config.yaml
model: "image captioner"
dataset: "rendered roads seen from a driver's seat, with toy cars, trees and houses"
train_examples: 36250
image_size: 64
crop_scale_min: 1
horizontal_flip: false
translate: 0.06
tokenizer: "word"
vocab_size: 35
encoder_arch: "resnet_bottleneck"
encoder_norm: "batchnorm"
encoder_activation: "relu"
encoder_drop_path: 0.05
encoder_depths: [2, 2, 3, 2]
encoder_kernel_size: 3
encoder_stem: "single"
encoder_avg_pool_shortcut: true
encoder_widths: [192, 288, 432, 640]
fusion: "prefix"
decoder_width: 128
decoder_layers: 12
decoder_norm: "layernorm"
decoder_norm_position: "res_post"
decoder_activation: "gelu"
decoder_mlp_ratio: 4
decoder_head_dim: 64
decoder_fused_qkv: true
decoder_bias: "all"
decoder_qk_norm: false
decoder_parallel_block: false
decoder_dropout: 0.1
decoder_inner_norm: false
decoder_positions: "sincos"
decoder_prefix_bidirectional: false
decoder_connector: "linear"
decoder_tie_embeddings: true
init: "torch_default"
residual_init: "none"
optimizer: "muon"
muon_scale: "match_rms_adamw"
lr: 0.0015
momentum: 0.95
nesterov: false
orthogonalizer: "polar_express"
adamw_lr_other_params: 0.0017
grad_clip: 0.5
steps: 5400
batch_size: 128
epochs: 19.1
lr_schedule: "cosine"
final_lr_fraction: 0.05
warmup_steps: 160
weight_decay: 0.3
adamw_weight_decay_other_params: 0.05
Rows from block 3 of the text decoder of a small image captioner, named by matrix and row number. Rows with one number belong to one neuron. Each number is 50 + 10 x the weight over its row's rms, rounded and kept within 0 to 99. All counts start at 0.
After each neuron's rows are labels from the 100 texts, of 14976, where the neuron reaches its highest value: "tokens" is the input token at the peak. Only what is clearly more common there than usual is listed. The data: rendered roads seen from a driver's seat, with toy cars, trees and houses.
# fc1: MLP up (decoder.blocks.3.mlp.fc1.weight, 512x128), inputs 64-127
# fc2: MLP down (decoder.blocks.3.mlp.fc2.weight, 128x512, transposed), outputs 64-127

fc1.265:39 42 50 41 54 50 48 48 53 58 45 63 52 45 54 51 55 63 50 34 41 43 59 43 55 60 60 43 47 29 43 48 44 62 66 60 45 48 40 46 61 40 60 56 30 58 36 48 39 36 59 48 46 47 56 53 41 31 52 36 63 55 67 42
fc2.265:59 56 25 54 47 50 52 45 45 48 43 49 30 47 37 41 48 49 59 38 56 58 52 59 50 44 50 61 40 61 42 65 56 33 59 57 37 53 39 51 55 53 49 64 63 53 37 60 32 69 56 61 41 33 36 45 52 56 60 68 59 55 42 54
tokens: "with"; "right"; "left"

fc1.372:52 56 61 53 35 68 41 26 52 47 57 47 51 63 41 65 50 58 46 35 44 46 39 42 43 44 59 46 60 44 60 37 54 53 47 55 65 46 49 56 51 56 42 64 49 54 30 50 56 57 59 57 44 57 34 58 48 28 50 23 58 43 38 44
fc2.372:51 40 54 62 29 52 50 46 48 58 58 49 39 68 46 53 73 35 29 51 64 60 35 41 60 51 53 67 59 59 34 54 57 40 43 38 33 50 52 39 50 64 45 57 61 50 70 63 47 29 44 50 36 49 71 58 52 40 43 54 62 52 71 62
tokens: "blue"; "brown"; "orange"; "pink"

fc1.203:69 56 47 49 62 38 66 41 40 48 46 73 40 53 44 51 55 51 53 42 75 56 57 39 54 49 44 43 37 40 39 58 53 36 41 47 59 45 39 32 46 54 48 29 50 59 42 63 52 61 60 46 63 52 65 61 57 53 53 70 48 59 66 44
fc2.203:55 38 61 50 48 49 37 58 31 55 36 59 44 57 70 62 57 42 47 29 72 50 53 59 48 44 51 60 56 35 51 48 51 45 40 60 60 44 50 51 42 59 61 37 53 66 34 66 56 46 59 52 58 69 54 43 43 57 35 32 45 58 52 30
tokens: "black"; "red"; "teal"; "white"

fc1.127:51 36 48 48 40 51 36 50 51 42 61 34 58 69 52 57 48 76 43 57 56 57 59 37 65 56 48 58 45 32 56 41 43 50 58 33 56 40 46 56 59 34 49 49 44 60 59 53 54 40 60 31 59 45 49 56 41 42 60 47 45 38 27 73
fc2.127:44 48 56 65 54 34 51 60 51 39 52 27 69 55 50 65 48 44 47 57 38 51 59 55 32 53 63 45 48 46 64 47 21 68 43 53 47 66 64 50 29 54 32 74 45 39 58 63 40 45 41 38 44 65 50 45 54 60 47 43 62 49 61 52
tokens: "that"; "teal"

fc1.161:50 22 52 60 51 44 49 37 59 51 49 53 44 69 44 52 55 30 36 41 46 35 40 61 54 56 52 49 48 42 58 42 45 63 80 49 49 33 53 66 46 53 63 28 41 62 63 38 32 64 59 62 68 57 39 42 65 52 44 46 35 46 60 53
fc2.161:53 56 39 48 46 48 81 58 55 55 47 53 52 37 48 61 57 54 41 56 50 52 51 69 54 60 28 47 33 44 60 27 52 61 52 46 56 33 42 37 57 64 66 59 49 58 61 37 57 65 42 58 49 50 57 64 68 44 51 42 44 50 74 38
tokens: "purple"; "white"; "pink"; "an"

fc1.337:49 47 54 55 58 43 57 50 47 49 48 52 42 58 39 55 43 47 54 47 53 64 42 51 51 52 52 64 45 54 59 52 51 77 58 44 45 70 52 55 49 33 50 30 53 50 57 57 36 48 46 57 37 39 46 48 71 66 58 43 43 36 67 54
fc2.337:46 29 61 44 48 50 39 65 35 58 66 36 37 70 46 66 36 61 44 47 57 59 53 81 51 58 55 29 48 61 66 53 51 58 51 42 47 44 46 63 47 53 46 42 48 37 38 49 46 58 53 23 35 58 38 57 55 57 46 38 52 47 60 54
tokens: "brown"; "black"; "blue"

fc1.352:52 53 53 52 50 41 47 33 59 45 67 50 45 50 47 48 46 47 60 61 43 42 41 50 53 44 33 49 59 45 51 56 58 31 63 47 56 51 57 69 52 55 43 55 20 48 47 45 55 49 62 62 53 73 37 21 50 41 50 57 45 38 77 67
fc2.352:46 50 42 48 51 49 33 36 41 58 52 55 46 70 48 38 46 66 46 56 48 53 61 50 54 56 50 52 51 39 44 45 56 37 52 51 42 33 63 58 52 43 34 57 67 67 46 37 49 57 56 46 47 51 38 63 52 42 37 57 37 60 55 50
tokens: "brown"

fc1.334:68 60 59 40 47 61 52 46 49 54 49 43 48 52 47 51 57 55 49 49 46 43 63 45 65 71 45 71 64 51 53 42 48 36 63 39 58 44 70 57 33 41 61 69 70 49 58 60 57 44 44 50 41 60 56 35 46 47 37 46 55 58 39 40
fc2.334:53 59 41 58 67 50 60 44 49 49 52 49 52 26 41 68 42 49 53 40 41 48 41 39 58 48 61 51 65 53 61 46 42 52 39 34 53 54 65 59 52 49 29 53 50 34 60 44 49 58 46 57 53 48 64 48 64 49 60 47 54 59 41 35
tokens: "blue"; "black"; "green"; "teal"

fc1.427:61 47 44 33 37 54 51 46 53 50 63 58 49 43 50 48 48 51 43 55 40 32 51 51 58 70 61 41 50 57 57 48 53 57 33 59 45 68 53 40 56 55 48 49 73 53 38 50 30 46 51 51 44 44 41 52 47 76 62 56 57 58 50 43
fc2.427:41 52 36 53 44 65 77 49 49 39 44 54 43 43 65 50 52 48 61 33 50 58 60 51 67 57 38 60 41 46 50 53 59 58 36 38 41 66 58 38 38 39 37 40 53 62 48 54 48 46 44 51 54 38 57 64 58 62 48 51 46 50 59 67
tokens: "tree"; "pine"

fc1.484:43 55 55 48 35 43 45 52 58 46 53 40 63 46 61 63 43 44 32 48 42 46 34 74 55 57 44 62 35 53 57 46 46 59 24 57 51 52 69 66 46 59 50 56 59 49 52 58 66 46 53 55 43 25 47 46 37 52 48 70 58 60 65 34
fc2.484:56 53 55 50 61 45 52 50 66 50 44 49 69 47 69 29 57 43 47 51 34 65 52 57 65 52 57 57 58 57 70 38 62 50 58 56 46 33 61 52 62 41 45 56 43 62 60 48 37 50 47 55 63 54 29 54 56 64 51 71 72 64 43 46
tokens: "with"

fc1.300:62 56 44 43 53 56 53 56 56 36 53 47 53 55 39 53 63 55 44 65 68 39 61 47 45 60 45 59 40 46 36 65 31 44 31 68 72 48 53 50 50 59 53 39 44 58 43 44 42 40 48 34 60 31 63 56 62 39 45 72 33 47 55 45
fc2.300:46 34 53 60 46 57 60 60 46 37 52 49 57 45 65 47 66 63 61 58 55 52 41 35 32 53 55 46 39 41 65 50 55 46 65 62 60 46 54 64 28 77 61 58 51 61 54 42 42 42 53 46 51 67 49 47 70 38 40 37 27 56 50 35
tokens: "teal"; "and"; "white"

fc1.243:49 33 29 47 58 46 47 62 47 61 50 43 44 62 50 32 30 56 52 52 46 57 59 33 67 42 55 50 46 32 68 61 56 45 61 49 34 57 33 38 41 33 45 58 32 38 35 41 38 54 59 51 56 45 52 46 33 50 41 44 60 35 54 31
fc2.243:48 64 56 48 60 44 39 66 36 46 46 55 44 55 55 41 49 54 45 48 60 32 44 44 55 43 49 33 43 50 51 54 52 60 55 42 41 54 64 65 60 47 49 65 52 50 40 39 38 37 37 56 44 33 48 42 46 73 42 50 65 59 59 60
tokens: "that"

fc1.222:39 64 45 47 50 48 42 68 54 45 46 61 66 53 60 44 33 61 48 43 55 66 45 32 37 41 54 56 39 45 54 43 66 64 45 52 60 39 64 62 32 40 54 45 45 50 43 40 60 35 50 44 62 53 65 49 37 39 53 66 44 51 48 59
fc2.222:31 52 48 61 47 36 51 57 56 55 70 55 64 52 53 40 54 36 63 38 61 43 54 50 53 44 44 50 72 57 52 41 42 52 72 43 41 57 69 42 38 51 34 78 53 62 58 60 29 54 35 45 47 58 48 56 56 47 47 51 50 41 41 36
tokens: "that"; "road"

fc1.470:48 52 34 45 61 60 59 70 44 62 33 56 41 53 45 48 48 53 45 31 54 50 54 45 48 30 67 63 51 49 53 52 45 55 49 45 72 37 49 52 53 39 60 45 43 38 57 34 47 51 72 62 43 54 44 45 17 58 53 45 46 56 47 42
fc2.470:51 66 39 55 55 47 45 71 41 50 60 55 25 48 53 46 57 43 59 39 67 56 55 25 54 56 60 45 35 70 51 59 41 55 58 23 69 48 56 57 48 30 55 58 58 25 47 43 37 51 57 65 37 56 53 48 32 60 62 34 59 60 45 50
tokens: "that"; "road"

fc1.307:48 31 43 58 67 63 40 48 49 47 59 37 44 60 53 48 47 58 37 42 46 49 41 33 33 49 59 57 56 29 70 41 55 43 64 39 54 52 59 44 45 28 42 54 41 33 44 55 48 39 53 49 44 50 45 51 49 42 45 38 54 57 44 61
fc2.307:72 64 50 52 56 43 69 61 31 45 40 40 40 48 46 73 38 56 32 53 45 49 51 41 41 62 58 39 55 50 64 55 69 42 70 60 68 54 43 60 49 46 48 58 40 32 55 41 28 53 40 55 39 42 63 55 57 46 44 39 69 59 60 62
tokens: "a"

fc1.326:61 52 72 50 42 51 44 35 61 56 64 53 57 65 59 59 31 49 62 25 65 45 66 54 50 47 34 47 66 56 48 50 67 58 44 54 50 43 73 42 44 44 65 48 38 50 43 55 59 40 56 42 49 49 41 42 54 35 63 63 34 40 55 59
fc2.326:49 67 47 62 46 24 35 39 55 59 46 52 43 47 56 45 51 48 44 53 54 49 43 50 61 35 52 33 67 38 47 55 62 45 59 56 45 42 30 57 60 37 46 59 75 70 44 49 47 39 62 41 60 54 40 53 57 50 40 55 40 53 59 65
tokens: "purple"; "pink"; "teal"

fc1.87:40 59 20 50 69 53 55 45 57 53 57 21 31 48 35 44 54 55 56 49 50 31 49 42 50 50 55 47 50 34 54 63 57 46 51 65 38 50 61 43 53 46 43 46 33 53 44 47 40 45 46 51 50 61 61 55 41 53 39 36 38 60 56 53
fc2.87:53 83 64 42 50 33 58 50 48 71 52 42 40 60 44 33 64 46 37 53 51 48 41 42 41 52 50 47 41 56 50 44 42 30 72 48 46 76 55 46 35 53 55 34 51 58 54 48 50 42 39 46 36 47 45 54 65 59 69 61 50 46 64 45
tokens: "that"

fc1.10:54 50 41 54 45 49 39 49 51 50 55 39 60 41 62 38 35 66 49 42 61 31 47 47 51 33 53 67 47 57 43 73 76 50 40 55 36 48 40 47 49 38 71 56 40 30 34 45 40 53 32 45 40 48 44 48 42 65 40 52 60 49 45 52
fc2.10:45 62 39 56 76 39 43 48 38 64 61 51 60 50 51 28 52 46 43 44 65 38 49 57 63 34 37 61 51 63 56 42 48 55 48 55 56 60 50 53 68 62 42 63 29 69 48 35 60 65 27 42 37 47 43 52 58 65 63 46 63 43 46 59
tokens: "with"

fc1.493:47 32 41 54 58 44 57 59 33 49 52 48 42 43 54 60 53 39 49 67 49 53 58 61 52 37 47 53 49 36 37 42 28 50 58 34 53 43 42 64 36 46 48 41 31 50 51 51 52 79 46 49 55 53 45 51 48 55 42 53 33 57 49 59
fc2.493:45 60 30 54 39 49 65 34 33 47 66 55 41 66 47 37 65 45 46 55 67 52 57 62 46 53 36 26 52 45 32 55 39 65 53 59 43 53 39 51 25 57 34 58 43 45 54 51 40 60 60 54 49 49 43 45 44 50 47 50 55 49 46 45
tokens: "blue"

fc1.318:77 47 54 62 43 46 51 52 65 40 57 41 56 58 57 50 32 73 47 55 47 63 59 48 39 62 46 48 66 48 66 59 19 39 51 39 59 54 58 41 60 36 55 55 49 63 46 50 56 42 55 54 49 68 49 38 44 48 61 50 61 30 60 50
fc2.318:48 50 68 47 48 45 37 35 44 50 40 67 50 42 69 38 52 62 34 40 43 46 34 41 45 59 46 30 41 49 37 53 50 51 64 46 43 69 61 55 54 27 57 68 57 63 55 52 43 52 63 45 52 35 56 60 46 44 36 59 50 46 35 55
tokens: "black"; "brown"; "blue"; "red"

fc1.29:37 53 44 58 54 35 47 54 48 51 55 66 46 47 50 41 51 47 43 31 37 60 40 60 46 36 48 57 52 49 59 39 46 39 65 44 32 29 55 50 44 32 52 40 33 52 60 55 58 55 44 40 63 44 47 53 31 59 44 32 48 49 64 42
fc2.29:43 50 46 52 50 47 50 67 31 50 40 62 70 23 35 56 49 58 38 69 42 51 56 47 51 40 41 45 71 39 28 54 53 65 63 41 53 50 46 70 56 48 63 61 44 40 79 44 52 59 51 61 57 39 68 48 42 51 46 53 70 49 49 61
tokens: "that"

fc1.343:47 43 35 46 48 47 61 71 46 48 39 39 55 45 55 48 58 40 57 56 51 48 51 52 56 49 61 50 43 50 49 42 44 49 45 38 27 52 72 48 58 60 61 52 57 34 58 36 39 44 28 46 40 57 48 40 51 45 68 37 40 49 53 58
fc2.343:30 52 42 52 58 54 40 65 46 39 44 51 47 58 52 63 22 31 57 59 37 45 35 48 50 54 59 45 69 59 52 54 39 31 39 67 54 65 45 52 46 50 48 60 56 41 56 62 47 44 44 34 47 55 54 37 57 45 61 43 35 47 65 58
tokens: "grey"; "green"; "blue"; "car"

fc1.284:54 55 34 35 58 25 68 41 53 48 46 72 54 49 21 63 47 52 39 45 39 65 54 52 52 32 30 57 47 52 43 43 48 42 47 53 42 51 43 55 61 44 46 52 63 49 49 43 57 46 48 43 60 55 42 71 47 55 50 64 53 62 60 48
fc2.284:41 45 58 59 53 44 58 46 65 43 36 60 49 43 45 69 56 44 60 34 31 59 54 52 59 65 38 58 35 49 48 51 51 46 50 52 59 69 53 59 58 38 45 54 49 48 48 51 57 48 59 26 52 39 67 58 34 57 54 75 61 44 39 26
tokens: "a"

fc1.245:47 42 36 48 52 34 41 61 55 40 55 51 42 48 54 48 50 46 56 44 37 35 56 61 62 47 45 45 54 55 55 43 57 50 62 46 44 35 46 55 60 36 54 63 54 58 59 41 51 47 34 45 52 58 48 58 65 51 37 47 64 39 52 59
fc2.245:67 40 41 54 41 47 38 49 43 38 49 60 53 41 42 54 36 54 42 33 38 45 63 49 46 47 59 29 40 48 46 67 43 69 41 55 57 52 65 59 45 45 60 54 54 73 60 57 45 57 50 65 50 45 44 40 38 53 63 51 57 44 33 68
tokens: "teal"; "<end>"; "red"

fc1.323:57 50 51 58 53 46 55 63 44 76 47 37 40 61 43 51 33 57 68 59 47 64 46 47 60 34 62 51 41 43 61 45 41 46 65 31 65 53 50 53 37 59 56 55 32 47 63 48 45 33 50 51 43 53 40 57 27 48 56 62 39 35 57 35
fc2.323:26 75 49 42 48 52 45 62 53 49 47 56 40 42 50 36 59 48 59 54 46 47 34 38 50 62 52 42 53 57 66 47 56 42 60 36 64 54 56 71 38 43 48 60 55 56 68 50 35 52 61 49 27 53 64 37 55 73 46 64 52 54 45 64
tokens: "that"

fc1.446:45 55 50 57 55 57 49 47 50 36 32 50 52 47 53 45 47 39 47 52 49 50 47 70 46 49 32 65 41 62 30 60 63 54 42 46 48 49 57 51 40 31 75 40 55 48 43 47 53 39 39 56 55 76 52 67 56 57 53 35 37 37 58 54
fc2.446:53 53 57 32 51 57 35 42 43 55 44 59 49 59 64 41 47 59 64 56 45 54 37 37 48 50 66 33 47 58 42 53 53 61 38 50 39 60 60 67 57 62 45 62 64 59 57 38 44 51 57 29 66 43 35 46 44 62 53 38 53 70 46 65
tokens: "grey"; "green"; "brown"; "car"

fc1.188:53 68 56 62 53 46 44 61 54 46 32 58 70 56 56 44 56 55 67 21 51 51 64 55 61 68 50 50 43 57 44 43 62 39 55 45 44 53 34 53 40 52 62 49 48 42 49 60 58 39 43 54 35 42 51 65 64 46 47 54 47 52 45 48
fc2.188:56 50 49 51 56 71 46 34 52 54 54 47 45 60 59 51 41 61 76 47 49 27 40 53 43 44 47 49 44 60 62 50 51 63 30 64 33 43 44 49 53 43 49 57 69 58 49 41 40 57 47 46 32 46 41 48 54 36 53 39 41 54 48 39
tokens: "black"

fc1.37:45 47 44 44 66 55 77 44 52 57 46 56 47 51 39 66 39 64 49 44 41 57 52 49 56 56 39 53 59 29 53 38 59 60 50 48 34 35 41 42 42 38 48 38 63 37 48 67 45 70 41 68 54 62 40 45 49 54 47 58 54 43 40 37
fc2.37:47 47 42 69 45 26 67 54 33 36 32 47 48 59 69 54 52 47 23 38 45 55 47 44 73 51 54 39 56 53 48 48 59 59 42 48 57 54 55 36 56 32 59 43 36 55 45 42 42 43 58 44 68 51 70 61 49 48 53 56 57 51 44 65
tokens: "purple"; "white"; "grey"

fc1.460:53 31 30 38 36 65 63 48 59 53 65 51 52 41 38 39 45 36 53 58 41 45 43 51 48 66 34 62 36 38 54 74 40 50 38 56 45 46 63 67 60 54 36 46 59 66 53 33 60 52 37 50 46 48 45 44 64 41 60 35 59 46 46 45
fc2.460:48 63 49 46 36 47 53 46 51 56 50 37 41 46 30 57 53 51 31 36 42 47 64 76 33 62 61 56 46 59 53 49 57 57 50 58 52 45 57 27 59 43 47 48 50 50 69 65 36 63 48 55 39 49 41 52 34 33 46 69 48 42 43 49
tokens: "tree"; "lamp"; "dog"

fc1.405:56 55 61 52 47 49 49 53 37 53 52 47 40 51 59 55 57 26 55 46 31 56 47 56 48 48 48 52 58 45 35 44 56 66 50 51 58 41 38 36 54 55 63 35 42 46 40 51 41 42 50 57 24 52 53 43 30 47 42 56 22 39 48 52
fc2.405:46 43 57 57 47 43 45 59 44 59 59 49 52 44 64 19 55 67 51 67 54 36 44 45 39 30 56 48 46 67 34 76 58 37 51 59 53 49 44 61 48 43 27 44 59 40 37 42 60 52 43 47 35 68 36 62 49 58 39 48 37 48 52 55
tokens: "tree"; "truck"; "barrel"

fc1.28:53 43 51 53 52 48 41 47 49 55 47 54 34 31 50 45 53 61 50 34 40 46 55 56 14 45 48 51 64 65 72 50 64 62 60 54 61 44 32 53 34 55 53 49 54 39 44 58 55 43 45 57 58 41 57 51 34 56 48 52 48 44 47 50
fc2.28:45 55 64 39 46 57 52 49 40 41 67 49 71 49 44 56 38 61 58 41 52 60 69 42 64 51 40 45 44 48 49 41 65 64 62 43 45 57 62 47 46 55 30 34 57 45 32 35 58 45 32 43 43 63 27 51 54 60 63 63 53 41 54 55
tokens: "a"

fc1.139:26 38 46 53 62 38 59 57 52 56 47 49 52 42 64 36 45 47 44 61 54 32 66 55 47 69 58 55 59 51 54 48 64 57 43 68 46 41 45 66 49 46 41 51 48 57 49 41 46 43 47 54 50 55 53 72 44 43 38 55 47 57 55 63
fc2.139:49 69 46 46 43 41 53 60 52 47 44 49 51 49 51 54 37 49 69 52 41 43 28 45 43 40 43 34 61 58 61 40 50 48 43 55 48 26 53 49 74 59 47 61 55 68 56 49 22 55 56 43 49 66 43 48 41 49 52 67 51 54 62 54
tokens: "grey"

fc1.157:46 57 50 64 40 52 75 57 35 37 66 30 69 49 43 46 46 49 59 72 57 54 47 51 48 52 53 51 47 47 31 56 49 57 44 46 53 43 45 54 31 57 53 65 57 70 54 57 58 41 40 45 45 51 55 50 71 54 67 56 54 43 55 45
fc2.157:42 52 54 47 62 60 49 45 66 49 34 51 38 53 31 40 46 57 49 41 64 42 24 67 50 40 59 42 81 58 57 48 23 48 49 43 51 47 60 44 50 45 39 57 48 54 44 61 44 62 51 33 59 65 32 58 40 69 53 40 47 51 46 61
tokens: "blue"; "car"; "straight"; "dog"

fc1.308:39 41 34 39 30 35 49 51 34 51 41 57 58 53 55 42 46 47 46 57 26 49 58 43 46 58 50 65 56 42 39 51 62 41 44 71 28 43 56 56 48 59 66 47 69 48 41 54 39 49 47 48 65 37 51 31 57 57 58 33 53 38 56 56
fc2.308:45 57 52 56 38 56 40 50 66 54 51 63 60 53 59 42 59 42 54 54 48 56 46 49 41 61 52 41 28 42 58 51 69 57 61 43 32 21 42 33 30 50 56 58 59 62 43 60 47 42 69 67 38 52 55 35 52 59 36 38 36 53 61 46
tokens: "blue"; "teal"; "white"; "grey"

fc1.77:64 66 50 64 38 57 52 43 40 44 71 38 45 33 42 30 57 64 64 45 50 52 40 51 59 66 62 63 61 41 47 43 46 40 41 43 42 45 46 54 37 55 54 58 63 36 52 55 53 29 54 62 46 35 37 57 45 46 37 50 53 46 38 42
fc2.77:44 38 65 59 38 50 55 55 63 33 52 64 41 36 58 32 59 31 33 38 61 48 50 47 62 47 60 51 62 37 55 47 46 60 35 49 65 60 42 68 68 44 52 54 47 49 56 62 50 52 53 59 64 46 32 69 45 47 55 47 42 56 42 45
tokens: "blue"; "black"

fc1.350:52 45 37 57 43 51 57 71 64 61 49 44 46 43 47 63 44 60 73 63 45 66 63 42 68 49 42 38 62 49 31 52 31 53 53 48 69 37 38 56 49 50 32 42 44 49 43 53 44 50 50 74 43 45 51 44 48 51 25 42 35 46 40 48
fc2.350:59 39 32 69 57 49 49 49 59 39 67 57 50 33 53 44 52 53 46 62 50 55 43 41 66 30 46 52 40 52 50 25 47 55 38 52 69 42 52 48 33 54 45 52 41 72 50 50 60 56 48 56 54 41 40 38 54 57 30 71 29 49 42 43
tokens: "blue"; "yellow"; "orange"; "teal"

fc1.192:53 53 48 47 46 46 34 55 42 32 45 56 56 43 73 46 47 59 62 46 45 41 71 51 60 52 63 45 59 56 40 51 54 70 37 51 41 52 35 50 53 45 39 59 41 38 39 45 62 46 52 38 36 64 60 44 53 32 45 47 38 55 58 51
fc2.192:51 64 42 50 58 53 62 30 41 53 62 82 60 55 69 24 41 46 34 46 64 53 37 44 52 48 43 43 68 43 46 44 55 51 45 38 49 51 55 57 46 61 50 50 67 41 64 36 36 60 59 51 43 55 48 48 50 55 43 48 47 40 44 60
tokens: "tree"; "pine"

fc1.107:55 51 58 45 38 55 38 42 53 57 49 36 48 60 55 59 58 58 55 47 56 41 56 63 50 39 52 37 55 44 45 66 56 43 33 48 41 41 51 41 43 43 49 47 35 56 29 50 66 63 58 32 59 38 45 39 39 48 68 63 40 49 55 35
fc2.107:35 39 46 47 55 37 47 41 53 53 47 59 55 53 34 48 59 65 51 59 85 70 62 28 64 49 44 48 60 48 40 53 47 50 46 46 41 42 48 50 43 41 33 59 54 61 54 44 55 54 46 43 59 45 60 42 37 51 44 38 58 38 45 49
tokens: "a"

fc1.436:56 42 40 54 62 49 73 32 41 59 50 35 43 58 36 46 38 48 48 51 32 36 44 55 50 61 30 51 59 50 52 65 50 52 49 38 43 41 29 49 65 47 36 47 67 43 51 58 32 48 42 60 44 49 57 41 47 51 68 67 48 53 52 46
fc2.436:35 45 55 54 25 56 65 62 54 49 65 49 49 40 61 65 63 45 45 43 58 54 56 32 34 64 44 39 33 58 67 52 44 41 60 41 58 43 57 48 38 46 29 68 54 66 71 61 53 40 43 44 54 63 46 56 37 49 56 56 50 58 66 53
tokens: "with"; ","; "tree"

fc1.509:52 54 43 56 45 42 44 54 39 40 55 33 48 44 77 45 56 34 59 39 45 41 49 59 41 56 48 66 44 50 50 45 65 32 51 36 42 30 45 40 34 49 37 67 38 56 55 43 53 48 52 45 48 52 62 57 63 36 45 53 37 63 49 44
fc2.509:40 58 53 29 64 51 36 35 47 38 48 56 45 72 25 37 50 63 53 55 49 65 40 51 62 39 48 41 39 52 52 43 49 49 49 48 39 49 49 47 60 43 66 59 48 42 74 41 42 49 52 66 64 44 40 53 39 64 46 49 46 55 45 40
tokens: "brown"; "grey"; ","

fc1.216:61 63 46 68 45 58 51 58 72 56 53 34 58 59 37 55 43 57 49 55 56 50 31 45 47 42 54 36 63 38 34 46 54 63 55 54 43 38 43 47 53 35 66 47 41 47 49 34 64 55 36 56 33 50 47 59 36 55 35 52 50 58 45 48
fc2.216:40 46 59 49 38 37 43 57 54 47 37 35 40 43 52 33 34 57 57 39 52 50 36 57 51 62 44 49 69 50 61 42 54 39 61 44 61 47 18 55 44 47 41 51 51 45 29 51 53 53 69 54 55 64 42 45 56 47 41 60 29 55 48 60
tokens: "a"; "truck"; "blue"; "green"

fc1.166:51 56 46 52 55 66 39 36 53 47 42 51 47 61 45 41 35 30 56 62 56 32 46 41 41 56 40 48 60 52 53 67 52 59 65 63 36 52 49 37 53 50 43 56 44 69 49 56 59 63 42 40 29 55 54 38 49 43 51 42 56 33 48 47
fc2.166:52 42 38 43 30 51 53 51 61 56 61 64 47 45 53 32 33 61 51 42 62 44 34 51 73 52 56 57 59 52 56 57 46 48 52 59 58 41 57 36 52 59 51 37 66 74 51 56 29 43 60 45 58 60 69 51 40 44 47 49 48 40 38 55
tokens: "a"

fc1.173:45 38 46 47 50 51 29 21 52 51 63 36 49 59 33 46 49 47 68 45 37 59 46 57 49 57 52 56 52 59 57 57 46 72 60 64 46 45 48 60 64 61 55 39 48 64 56 53 43 49 51 41 48 29 49 47 53 46 73 66 31 33 49 61
fc2.173:46 51 54 57 53 60 41 56 58 55 44 40 49 57 51 46 41 53 41 65 52 51 50 55 44 67 42 46 48 46 82 51 52 43 67 35 45 42 60 45 57 65 44 42 65 50 79 54 46 52 45 34 58 57 53 46 41 53 29 51 60 38 60 58
tokens: "with"; "house"; "truck"

fc1.448:58 39 53 56 57 37 38 27 62 61 38 59 64 39 59 46 68 70 53 47 44 36 43 63 47 46 41 39 37 55 40 62 49 41 54 56 37 47 54 45 53 46 71 48 35 39 41 58 42 40 56 58 48 45 44 50 30 51 29 49 50 52 21 35
fc2.448:27 59 49 55 61 79 51 51 61 41 50 42 50 54 39 52 51 62 43 64 52 63 56 46 50 47 57 56 54 52 52 21 45 55 54 44 45 37 44 50 39 45 45 54 30 54 44 34 48 43 55 43 47 32 48 41 42 46 56 49 61 47 47 40
tokens: "with"; ","